{
  "train_examples": 195000,
  "image_size": 40,
  "encoder_norm_position": "pre",
  "encoder_bias": "all",
  "encoder_inner_norm": false,
  "encoder_width": 384,
  "lr": 0.001
}
Rows from block 0 of the decoder of a small masked image model, named by matrix and row number. Rows with one number belong to one neuron. Each number is 500 + 50 x the weight over its row's rms, rounded and kept within 0 to 999. All counts start at 0. Numbers have three digits each. After the name is the row's rms in percent of the matrix's.
Before each neuron's rows are labels from the 100 images, of 14848, where the neuron reaches its highest value: "peak on" is the class under the peak. Only what is clearly more common there than usual is listed. The data: rendered made-up planets. In brackets: how many of the 100.
# fc1: MLP up (decoder.0.mlp.fc1.weight, 512x128), inputs 0-127
# fc2: MLP down (decoder.0.mlp.fc2.weight, 128x512, transposed), outputs 0-127

peak on: planet (94)
fc1.291 098:513524504570492491536568616535488506536516504602532566508551539451475483547472519499556470581575512451527516551545455511536388507550458446480494470483522469465511457518397473400467496429502455434401454481557541524590509490514523522539555500490497567556483532605538537537488486501515625562562538415389432319417429533484435468507492489507512501496481460477445443475472496549445540508546
fc2.291 081:431480506539486531486609485541453491465453469473432523498608487524506498527474542514430503389446503529494453501579472525556483584497479484424515434460562457515582561582613482508501446524526536542556507507505458467507517549453469425529550487507402497490485416374556473513484535580475487522346496512448445441449601602429517545533512464512450618531483565501440532538477456462521565518455

peak on: planet (100)
fc1.234 074:410533603565568527507485530569529569457561501519526543489547566496489499582539521538495521480501482407447463576528484448537422400390536465508482503509486445534469499478462383502455490518516548453483631633581634538517510511524557462533573460546543531530527513512485567459497547570558553548548416399512532531510435479492538476504495463491469481560440514498443501418458416429444502499504
fc2.234 086:387497482445516516439492462519468471578583431426626550504511450500569470453537486515588358597584516461472541489532497488471512491581457578518540560523564572535574476550554564438539543465468507443513531535485416511531572539552457532463457523503549519509376575451483509567551522507418446449431461510462490423501531505536450532515432529523473542466425515607499506526442562483461507521543

peak on: planet (90)
fc1.510 113:451492503504487484486586487534517524447504521437482585494561435526473488521512467553470453508454487488505502517506519486498482511382485496472415496495468561463558494461460486573484526404489496514638556451444455475489608460516502426517526576487492560462508429477476466463530562447566550489377492709587541504502485473488435401621464461496416455470568521561432555490453532453523547489488
fc2.510 127:491460517475486534478475525525398522549465420597482398535463542438546440511470535473488454546587507504503480526458548512539620520543475472515547548514573462541456446536591531492464427573451506522489474451511523407569450462492535525454434493518445477466579612529493546516471524461484484583407513440470584486449567631499456501379453505461569526470444537467505451495556487483544460535644

peak on: ring (64)
fc1.494 097:591593563481544428395421493523429526549552468481519460453494474476531463477558417536467485474484492615619646657576489558491445413474415474460475520532491474537503522434503483493492497493532496543494537576457552446545405474479525500548541513559511504481490503503525529476550520504524504488516502464511519487461460443566426458469480491428518494548481467401448450490503509504422458640404
fc2.494 089:506494519503527423496550516448418436473497490507545473487499533532439462392404514522577487484497454470506486521512545511564492505501571579588449481449508694487488519445411562452570625482437585506515472473496510525525528419548436485510559478460445538510533578442497477464605457596450427578497499519512458545517527518486574500495526489508423423596500547509465591503472516547471474404524

peak on: planet (100)
fc1.73 078:402584636527540469483414408542482482560498480473525524517484457499564549440562540472462491540585459454535630645629490528480432426518402531494538488467453489502543426515455503393515492527539487526516515548465493531595521444435563583538473433498540432482490485563508559534475520519478525527510462415500457536528461503478462448483475478507435445620510519527487514509496468488414510500424
fc2.73 082:525523491551497444541546465487450456424470499461505524552509504510411469449498536621504527606397434471542511508504531526444436644472522545499498576517528588450507506533566496515610512487505521489482481504520450509451477436491498544489548503473469576535424497394520510448468411550434516609485450514460540449399462515424532482517456528492536421481543507492532527552442558393528508504671

peak on: planet (100)
fc1.384 064:403485596561573466522569578627481537477582453528521503513469508493535501481530554531509502498485484452419463569552510533510385458496444506487538465498487563543452503494463452420500409494540526450522574613548627526483452530535463464623516533599481500466518552576498532492477608569533577553500388387485500496472462523527511509484481453463529451510520450483467524418429510520459429473479
fc2.384 061:449532513503500501504492424534490603567629493429529489405482506541512566482565492495573365456576479492452539491553494472429547570558577438483497537555594474472504528491486504445495491458443471494497527561479456506468564537529507474433472454566553587512494526523500483548538440429508469426554490443440463521521459436451483576399496500516452530555488481698523545455426554469534459446463

peak on: ring (42)
fc1.216 130:492375454333478470483523504510502553519519507501542536545512509558560494516541569553486368523558630591534515518465505456492538464464472465494472482472550529522463448489485470489520482519455599494442428414399503391506526474484526445580507499501509540507498541557488618519610526537481510532554607536508492509446557423434522465431480535442513401519457500396508467498516501471472574550527
fc2.216 148:526472504532491540552531473541472487427514597451570450474559536515418588567523458542499586433492566511466472552484510435532346458546503552493500524588425528477530500530464469497471449483538467518423500527492532545554534532501486468494540419462546468504433516353459419484451481499553426512530502507472484413418539591423491558605584477491467446537593463361502492496506504523537513432537

peak on: ring (55)
fc1.116 141:479492493496537413539491544457544487542544484543509645558536482499526504462519494487530465557505498580537489488509408475439493516483513456497491437445475506450438497449426534454457538450432498538553436481407404449536536409532461510597589553466563580512589538574576504535591524483566503472531600544509494489433482471509452426427434475342532425456491456494451458504449424535482485425520
fc2.116 132:497513482536448508495488586524484516584485570466461454566503490524452519509465381488566541537457512495495514519482463510507458481551362470457425484541499552570442543500484430546473466588527517519472500481520506496522522598427507494551377544493511403538466483505451487466472507577519684496486499504584508459481480450475613422562492416544498533529599497396526496453601466462437424530538

peak on: planet (100)
fc1.127 102:374622624518558509469456475602495619530646531510513521503542471485559532553557438516539498489520412428504510541503467487493479440383452468534467474494475458524509518486445473485460460524478495437469586641569562493512450556525589519506519492613494512504519497539516560442522549507534560576490432425483520515502421453461505499478496509467530536510453477527482472440410488418465434520475
fc2.127 116:416494516433513522463478434418491434587528474362605632483503530520556473438509510522588409593521532469467527465584465550470486485564495572450591546545487567607572503545578595459546530469490480450516487494494442512492493503453444548484434471473524475502439583541515518571472488474445389501497493501507500409462509502549488495561448504511494475518451579526496586578505471526436545508572

peak on: planet (95)
fc1.35 151:482536548498490438457496495542540528557490554568596482551508474579575539590559486514574490551500505477559611593549426452531550464535459515458531428503474527459413432462453397481429480421434549472461466476474569477558507512559546556501531451505557507478611543536508523477561518543576499506487534502453443452418540416450515460410442482377512460574430469427498416475474469457482479517571
fc2.35 163:512487484560510458515530539450454613518506467470485510468530518404532428450473410472544494511478464538505496495506535534465427518314518533475509493534586476580477662495594598505498499540545448540515505468581449566480517512444467454562568590531484509525539387533526468521407542514462545537543488516498435456447472487529454449528445495515523527369497408541513528480475540423472428482535

peak on: planet (51)
fc1.237 099:446506586496520491450546526481538475444519551503458580570526431518456396451491498470515405459471537464514639554557551497522467491385497489501459536492437491527512523513498518508471484549543393468369491396477414503488570522511512399568503594506517614470521455541547494564537566524531517524650597520513482469421542448425455492534521531586468441446521479530466497489489522478463505503550
fc2.237 090:502504487456451569551395379432438482513463532499515586527486597556660558542596434557408493472476500497529434535560534446487490471619513540490523540531585489449530494492451479528553574494505585456544467519501528439503446458496483513488523439580490466529416493386518528448591442544479425513455464487522515487542517510480494466447496405413487538546441550468578559501561539492495493536460

peak on: ring (36)
fc1.65 115:617476426393540536506450606576570579565601540477484495523486498497516488474543474396498496525441505668484442467407371539527457491464489503498484521448516476483486573480512410472484452447477474508468577568497492522599432506479575480567559567547525467510507543475489545602561532577536573548534494479512514455483467435542481492526497540499491464555417473439415511480495466512436490503458
fc2.65 105:466481501477483493523587520473540486518424459561480486522534402493508386478490473518567540576411579521463440501462527525458547472504515475454484485494410482408493543604511559489524519557511491525521497469573511528436521517522521408467437462340413549419440457472499419560549539506624524510495523502501493486484603486556386452620474522443542516405540532471557536502504545504541417490455

peak on: planet (83)
fc1.6 057:500471553558591527540595526605509521476560432532481489477523524491590511496502539492457505537514477380393476573555568484446444454508450460467492432491439524531467560518460457433515438490548530503406625546562543549490409546507564548627511486600510502459481546591553505486513535585550504536489367387532528538507483468486496436526447501506470527507474469457414486469529427509469519527465
fc2.6 065:463489518535516516487423444557424587548613525454490501439485514474452566520557517468565468419520527498477511496543495456408471633526580468464497521570586442456511534485466485469483479453463415495527570534480451525511570540522507508504457527597568543490490530479504537572529438442535506430530469455485508489489417474480448600377474440569482543541469498662462540459417538466543382469504

peak on: ring (27)
fc1.378 103:568615580504552502466566597497549554548543578472541484544557396408574450500518424536570457515516473478522538532565473515490461497482423449444535481410529562473500512541476434487449491460546536583520443449435437441533498503541504523532531537457518518441529462542475490457492529524536443502501671582487489484494562451548456486496505475422506528430512475381460388553473472554497441594546
fc2.378 106:394503492513486478598385471410499376534431568457486487524441548582473544434542483396460482520551529541495505485576540529547464449559501518580509474561453445567474533469455548463590593571436428484503517487505493486504599522455492523576450518527498387607498455462510538506518479622370534500530488501535488537518443480521556490499484465500485469516392504506481585514563465449506482527523

peak on: planet (100)
fc1.3 089:449463595523603501507502536635472588495588419515519465548512532517502534542513537519498526476533507425441524548525506445494423394429449487533485465472536480519455525509438419516462435519516534500403639642546648501571413562565554532525528468575495501471495523475495544453499518528547520592485415395503551564492465447529470462491510452489488544549485455458465478487458499476499498509457
fc2.3 107:420521502487504507479420504489541482699512454452562575451467478522543499438520419428535361532529516446492520496508483452545551453584527564530508510572505477568553486530547556437493612461439519398515502538451479524568568551537475433532429560564559511489488531528487549607556494482411515419470477501538514442511525480567483473535451558538446493462386499584505550488496525477480468536505

peak on: ring (81)
fc1.404 106:463470501523504494514447593544524468501525517485498526495527406496623535571575504504493463512510498493479503539545428525531406410544423460470549539452547500454519467514459475357522427495484410491553444412401450448606528530530513503575525539486485512497505475594476473578517457618493493474529688583531481508492511489534431507508479528493481502436466561375463504502506428522450455541504
fc2.404 097:473466503514487538475457503610529454520533456449552448575438426511479564456478581479440546599520456506515502467522537587511458465537414562620495487547521471553460526511571504527492536526493494423443494455490399577399560534488476496518504500482581441558445542427513564458495534465443509487482458486567513459514521449534610524562499598586535433460479406467576401478540539423528595542551

peak on: planet (80)
fc1.483 129:509506500461501441474511475503575504519507567506513495578543508558494593547544537477567480617512573568548514461466450494469528451399470451434443459528495536408481377438420529534534476491512470487442408481492545544582603510545559575504551564480504566451489542503548491545532535568579595516539534505462485456405452451501472462521384469386459463503470509526441541554424491410446508435494
fc2.483 121:522524522509483522581529547481494531494447499433455469486536482525551512498548454537479507525563514515480500528485510412525465484450521479520550396548517547516459603482474432438457647477477588502462481479552547453553562463537405543529506421464528488434549425524487440431517507475465497480597498498480376419446459427556543486397552607554558488637486437516601548552522456475441517517427

peak on: ring (25)
fc1.8 086:483503451458503489437640559460446529500545575499501582461517415532501497502506484535484411514469533475482525518553531583487383476505512502531462606429413499493512508460544493530500479508537446560676572421450434511514602471526557427520527578479524514511514454502471529598502523567462551492362463607536534457437418521552489508557509482521468446403525506458454520505436487534494492493512
fc2.8 067:457536518467516545503427505591547525493476436544518427467508462516498476472511547486542551509620457492478460540415511468532521460456481503505505427640491517527498388565428472514442470478517510394474459480527589491500462490469524571534497443485455462526593570568492437509542524452515453522515496481471559518449533452546556448442489630456634508580527495517601409501628497441554497533578

peak on: planet (95)
fc1.99 049:501518472587520431571518406482558478493417556520533505555500527542508554443502507364546500481528513418487563443497541463501501411500543478491555434495442476544531467508495484442518484505497541415546522479506470434563519379523461470596436467550441419504548569599475529456580445432409513468507480496450494557494419427493544497463448537459594537465456514589547531423455539453521625568535
fc2.99 086:497532509470518533497575602622503531437611456435569556478505462487442469484548464665537498551563486508472530497535483578469436535510413525472513524475595460438484439497476529539476499517506462590509537476490399531457579481510458504455486542445524478608482428457449502464592476585489410489529503482465460549453447516562461541514578480468471461460506513461370516529447522436537387495492